config.toml
hop_length = 320
spec_augment = false
win_length = 512
targets = ["first voice"]
embedding_dim = 128
mlp_ratio = 3
orthogonalizer = "newton_schulz_5"
max_steps = 10100
Rows from block 4 of a small audio embedding model, named by matrix and row number. Rows with one number belong to one neuron. Each number is 200 + 40 x the weight over its row's rms, rounded and kept within 0 to 999. All counts start at 0.
After each neuron's rows are labels from the 100 clips, of 14848, where the neuron reaches its largest size: "strongest on" is what is common among them. Only what is clearly more common there than usual is listed. The data: two synthetic voices taking turns or overlapping, over music, noise or silence.
# u: gMLP up (value half) (model.blocks.4.mixer.u.weight, 384x256), inputs 0-127
# v: gMLP up (gate half) (model.blocks.4.mixer.v.weight, 384x256), inputs 0-127
# out: gMLP down (model.blocks.4.mixer.out.weight, 256x384, transposed), outputs 0-127

u.287,176,184,193,201,177,243,184,235,199,201,255,152,230,165,144,200,278,214,103,184,282,134,262,217,160,176,219,229,191,175,271,153,181,189,260,257,211,212,216,137,270,143,149,239,242,133,230,228,256,179,245,204,187,222,205,224,193,272,216,163,186,240,214,275,275,186,245,213,236,157,218,211,108,237,210,197,178,267,196,240,275,133,231,172,215,210,86,202,285,130,244,209,191,209,107,256,211,180,130,193,252,288,264,221,160,181,137,213,171,170,268,186,132,122,198,244,231,177,185,173,259,156,182,180,184,255,179,218
v.287,211,229,201,190,183,190,176,244,240,135,189,134,214,200,117,173,145,86,225,162,244,244,130,225,173,253,222,234,145,222,279,233,220,170,217,222,204,272,189,204,304,190,208,195,212,171,139,258,223,158,190,218,245,225,190,183,148,226,185,197,195,237,227,216,202,158,209,201,252,173,228,213,164,171,297,287,166,150,148,164,234,297,237,162,161,236,147,227,194,163,192,131,213,208,180,233,268,131,276,209,199,225,234,173,214,221,220,171,144,261,216,199,129,171,239,139,168,202,154,219,247,185,203,248,207,185,198,217
out.287,167,214,207,236,198,176,138,194,143,185,211,184,213,204,162,184,117,146,197,189,193,244,220,179,169,265,186,189,199,248,207,165,210,253,221,200,261,189,264,227,139,123,170,176,207,184,216,291,244,205,231,111,222,165,188,273,181,186,193,212,214,237,189,213,160,220,242,193,164,169,207,162,188,184,159,205,186,284,198,234,136,224,164,168,221,192,236,235,184,148,185,283,62,285,203,181,248,236,214,238,162,201,220,162,143,128,208,111,232,266,200,165,187,215,160,222,197,209,181,187,221,179,181,184,262,198,199,230
strongest on: child-like voice; first voice: child-like voice

u.255,163,228,180,234,232,155,226,232,169,193,247,183,191,160,214,234,205,298,202,226,251,113,217,160,166,205,200,208,229,214,158,134,237,198,162,200,267,240,162,209,116,240,240,237,255,293,167,263,139,200,234,135,160,135,216,218,245,207,144,165,154,244,177,229,164,163,275,196,223,207,160,233,238,179,265,209,176,214,193,185,181,244,137,211,180,236,169,166,312,197,178,228,277,228,272,190,169,201,247,235,169,218,245,303,210,232,170,177,143,160,192,183,242,223,151,248,198,91,217,222,244,191,75,191,232,172,206,174
v.255,137,201,193,259,199,268,149,174,211,225,210,237,253,183,225,270,142,266,154,224,243,324,211,214,183,176,269,173,244,248,237,259,226,209,180,150,227,221,171,221,234,212,326,113,274,215,255,221,209,201,228,278,199,126,196,232,166,211,239,155,214,216,149,197,171,174,243,216,240,215,193,204,186,214,147,258,171,198,221,197,196,233,174,161,214,165,115,195,237,214,248,215,242,244,210,206,235,236,252,207,204,209,255,142,190,138,195,243,154,79,195,281,180,218,125,299,224,188,220,141,195,163,177,206,214,156,113,179
out.255,178,190,143,247,199,109,188,145,143,188,229,191,186,174,259,197,206,199,181,227,160,286,235,146,156,214,240,222,214,171,220,207,224,156,186,183,166,161,216,239,175,170,192,215,285,202,132,106,232,195,235,260,203,182,213,171,183,152,210,244,210,128,201,214,257,214,117,168,233,147,153,241,195,163,204,303,184,185,228,206,214,186,200,229,151,130,215,195,221,190,230,201,190,167,224,204,224,152,206,223,216,213,131,298,175,172,188,154,246,256,215,195,196,265,231,242,242,213,203,219,175,145,226,253,169,292,124,198
strongest on: child-like voice; first voice: child-like voice

u.18,269,213,192,182,182,172,270,222,253,209,234,200,180,130,208,172,146,256,208,269,224,200,311,220,267,166,241,262,206,186,215,200,202,191,196,236,169,204,277,262,171,182,179,112,35,205,202,169,275,226,165,204,182,249,231,157,227,204,213,238,214,185,135,196,198,251,266,175,198,208,243,204,191,156,207,194,227,167,246,262,216,257,129,180,184,223,256,219,228,202,218,156,218,217,234,139,240,202,233,198,233,160,124,195,132,214,184,168,199,209,128,207,213,201,263,180,212,115,229,228,219,215,283,208,206,144,228,198
v.18,210,209,194,148,273,165,229,223,235,214,195,212,233,239,190,215,195,118,178,200,160,189,186,170,187,218,166,185,192,257,245,230,78,169,261,172,236,308,169,154,181,248,233,252,213,248,200,201,231,109,174,252,99,214,159,211,164,177,136,139,238,222,204,230,191,152,181,237,161,244,214,197,202,240,162,167,156,176,141,264,214,292,232,175,141,220,186,210,183,187,162,202,203,200,165,233,147,195,202,239,112,216,227,179,130,234,242,174,207,167,167,211,137,124,164,165,204,238,202,238,227,112,206,210,162,250,226,213
out.18,223,220,145,192,194,209,224,228,189,121,176,223,218,178,160,166,178,194,202,242,204,237,198,208,168,235,188,261,261,160,143,145,213,217,167,153,153,238,198,218,197,195,231,194,224,236,231,245,215,235,172,162,209,250,193,209,184,269,180,223,205,266,108,210,328,176,196,158,220,112,239,206,181,147,131,170,158,245,243,189,183,211,186,232,222,220,161,249,173,213,147,178,202,302,221,174,204,197,199,278,187,195,126,201,225,226,188,272,182,153,185,98,226,153,246,240,228,186,187,221,214,199,229,266,200,156,145,226
strongest on: child-like voice; first voice: child-like voice

u.84,234,174,251,253,211,180,166,207,156,236,167,213,216,206,193,268,190,222,199,181,211,166,209,179,260,112,245,108,236,140,255,226,227,224,167,158,140,212,160,147,219,204,212,224,239,230,224,154,118,192,196,181,208,177,181,204,231,152,204,202,200,225,237,233,218,182,169,149,292,163,157,213,185,231,209,234,204,217,174,222,232,260,243,123,213,256,249,188,171,229,193,186,200,222,242,273,179,218,221,250,151,199,127,257,255,215,162,100,237,246,256,254,226,180,191,195,200,179,182,201,182,173,217,182,142,183,206,108
v.84,142,242,139,177,242,213,163,209,184,168,172,138,189,120,119,262,265,185,232,215,175,150,163,170,203,98,215,183,185,208,220,166,208,210,227,203,189,219,162,171,270,237,267,242,153,200,187,168,276,257,197,144,177,197,197,195,220,295,174,169,135,178,173,226,147,260,248,157,172,144,157,183,191,150,231,236,166,280,245,192,185,182,188,234,156,254,188,168,220,207,153,215,187,156,200,168,237,207,266,154,184,256,208,194,184,144,144,242,261,185,283,146,193,208,201,157,143,181,172,257,216,189,160,179,136,207,211,169
out.84,213,215,176,149,202,235,221,157,171,216,178,242,267,175,188,172,219,177,193,233,202,267,198,159,223,209,174,170,134,235,143,140,211,226,164,223,260,160,217,227,207,161,188,173,174,217,198,236,261,161,163,212,249,202,203,164,168,128,192,215,198,241,236,237,151,247,222,229,229,216,176,171,183,161,192,293,228,164,174,232,298,206,204,175,193,161,173,143,171,198,208,251,209,181,173,133,258,187,192,153,197,246,225,253,234,174,292,199,212,260,154,76,208,222,156,208,139,292,202,245,194,262,100,204,232,149,178,230
strongest on: deep voice; second voice: deep voice

u.31,178,173,206,186,184,199,141,215,194,230,234,223,188,235,132,203,170,230,135,174,169,193,163,252,204,260,204,213,183,206,288,86,217,246,273,126,204,218,244,130,175,195,233,194,211,177,132,173,166,156,131,211,222,104,172,248,279,188,194,251,107,257,182,222,193,168,212,201,157,214,210,198,150,135,237,183,215,166,228,158,143,212,206,251,264,184,139,204,207,166,168,131,222,203,139,238,250,258,237,218,203,165,220,165,181,220,247,188,177,222,175,144,151,207,196,170,149,268,194,202,248,266,212,177,219,213,194,293
v.31,197,164,107,146,154,230,210,280,233,251,175,159,295,200,171,197,256,274,209,213,121,208,173,247,209,190,274,174,234,222,150,158,162,207,184,172,222,250,154,198,209,176,132,255,123,189,161,176,188,177,139,179,182,227,170,236,213,165,210,161,193,204,157,157,210,275,122,262,183,177,214,220,186,188,243,67,266,184,201,150,223,215,276,170,251,245,231,213,201,262,151,213,190,235,234,180,236,139,171,254,166,159,143,148,159,206,151,215,220,235,195,116,259,211,156,241,190,291,160,220,182,258,212,170,173,244,171,190
out.31,206,244,259,207,186,271,255,133,149,184,255,156,288,204,175,239,235,141,215,221,161,218,216,172,203,256,188,182,297,258,98,257,239,213,156,236,285,201,220,255,245,137,270,234,221,236,199,194,188,202,180,233,145,212,205,211,137,167,155,248,188,237,242,229,202,183,243,166,135,223,262,171,219,209,148,188,182,106,188,266,262,185,202,248,291,176,190,183,155,229,197,175,250,198,254,134,163,177,268,189,174,239,274,159,195,207,210,266,219,166,214,167,187,198,203,199,189,219,252,214,202,193,186,221,203,181,222,220
strongest on: deep voice; first voice: deep voice

u.307,65,155,239,200,173,193,262,191,222,247,208,184,209,178,216,218,165,193,207,168,203,250,210,198,217,206,207,252,93,185,240,174,163,185,224,205,186,205,149,165,155,156,182,184,216,257,140,240,238,165,268,172,135,218,221,158,228,226,246,211,257,180,128,192,244,282,163,242,215,174,279,154,274,182,259,110,215,158,290,166,165,232,205,265,175,220,213,184,124,215,196,264,247,226,251,204,185,235,156,251,150,180,171,141,201,190,253,205,194,226,160,200,210,221,262,201,221,179,210,164,168,206,151,161,235,180,210,269
v.307,143,192,196,262,158,195,240,237,241,154,188,250,176,203,170,240,279,237,247,161,212,208,221,232,228,183,242,202,209,153,234,178,218,123,189,217,164,220,136,183,188,189,181,290,147,156,165,183,207,150,168,165,253,156,179,213,188,311,219,260,165,149,236,224,224,137,280,205,292,204,174,270,162,199,169,199,158,176,221,263,249,251,209,162,286,188,194,127,167,164,229,206,169,220,154,231,179,191,216,180,207,234,203,181,174,257,211,150,243,141,216,228,217,126,251,236,236,268,251,209,224,199,150,272,231,209,131,133
out.307,233,163,273,183,260,248,218,211,222,196,173,154,182,235,196,211,192,299,174,182,181,152,174,195,160,225,169,167,131,243,254,201,198,212,152,152,177,273,214,183,199,203,213,240,198,132,240,214,194,250,139,185,220,281,176,237,122,186,208,189,271,205,231,227,271,136,244,142,152,184,197,217,151,234,224,198,229,125,262,197,224,214,201,182,275,189,269,227,173,180,165,182,146,162,177,253,206,212,175,228,208,264,217,253,196,263,216,167,196,216,247,180,217,176,84,229,214,192,181,181,217,245,223,253,212,215,178,193
strongest on: deep voice; first voice: deep voice

u.300,172,197,214,214,154,231,141,99,184,187,207,208,192,163,212,217,207,170,181,214,176,228,203,217,178,185,217,214,220,243,170,138,309,217,240,242,203,243,221,237,208,186,181,159,195,227,223,183,98,175,239,169,211,214,224,170,258,169,258,180,178,208,212,110,225,202,171,231,212,253,188,159,181,229,197,202,243,265,158,167,190,221,235,195,151,145,189,280,115,232,241,270,189,221,163,169,272,171,164,214,145,207,262,173,140,290,263,70,221,154,266,147,264,196,201,238,206,154,187,189,187,150,237,257,223,287,226,175
v.300,204,189,233,136,215,230,175,150,268,214,259,228,146,121,234,158,246,209,166,186,205,284,236,277,208,186,194,160,156,213,187,228,207,242,144,233,195,181,272,184,147,187,219,205,223,182,141,216,225,215,223,269,239,244,198,132,210,178,228,187,181,245,271,179,258,195,218,207,250,210,183,204,199,170,220,201,218,267,195,123,225,265,225,191,209,118,172,181,223,210,190,229,231,247,172,154,232,172,199,185,199,168,206,236,207,153,270,226,208,161,209,258,230,209,262,240,172,208,163,169,177,112,219,221,183,254,229,240
out.300,268,200,191,110,175,223,168,197,268,233,204,254,164,180,142,150,280,203,197,188,260,222,286,178,222,191,165,178,101,209,111,298,123,266,148,156,183,175,225,177,242,162,152,215,192,190,138,214,258,199,198,129,218,158,113,221,261,234,232,272,218,225,132,240,241,253,251,139,136,113,144,200,164,270,195,181,264,179,205,195,257,179,240,188,201,232,222,213,246,198,191,208,232,250,191,203,193,188,206,276,252,205,83,281,201,177,178,241,220,203,224,153,164,186,245,233,172,219,176,279,202,188,256,166,253,202,177,219
strongest on: child-like voice; first voice: child-like voice

u.250,178,286,297,175,183,199,233,208,176,227,209,211,284,144,277,254,163,296,195,122,214,264,213,120,238,175,225,237,176,235,179,206,179,183,203,181,166,299,207,202,215,252,216,203,178,213,214,280,172,212,208,227,182,239,225,193,169,179,230,184,210,178,254,155,174,160,180,176,175,262,186,174,236,257,214,152,150,193,182,238,204,192,296,182,191,194,208,208,196,232,217,240,216,231,185,213,239,186,173,204,106,185,157,218,195,197,283,228,157,147,190,142,254,196,227,221,282,186,221,208,220,101,137,220,212,227,195,192
v.250,150,184,206,151,164,216,187,214,238,203,136,258,168,204,206,187,238,161,270,263,230,211,226,223,263,251,155,150,256,194,112,211,171,171,196,225,139,237,210,211,196,250,209,212,206,220,180,143,138,189,233,151,173,193,184,136,144,272,185,236,187,214,180,247,241,230,241,184,237,241,209,152,162,163,217,201,209,267,214,152,207,193,172,183,216,224,219,136,214,200,155,203,212,190,174,252,169,229,220,159,195,238,165,211,235,249,156,218,243,262,160,270,245,212,197,162,182,141,194,246,168,262,223,208,244,129,203,253
out.250,199,240,193,255,203,265,182,148,267,228,245,242,240,203,178,203,173,215,172,213,237,228,233,240,158,156,210,230,200,175,193,230,203,190,206,214,210,239,187,174,267,295,167,172,147,202,174,234,311,235,197,201,286,213,206,216,177,139,218,230,203,247,262,238,201,194,155,171,219,272,292,218,195,205,195,185,185,225,253,188,199,242,187,263,165,186,159,197,232,155,148,151,248,251,156,164,172,151,165,187,334,159,301,153,217,175,211,238,238,197,253,183,239,218,190,259,207,165,216,213,228,183,180,190,118,187,122,235
strongest on: deep voice; first voice: deep voice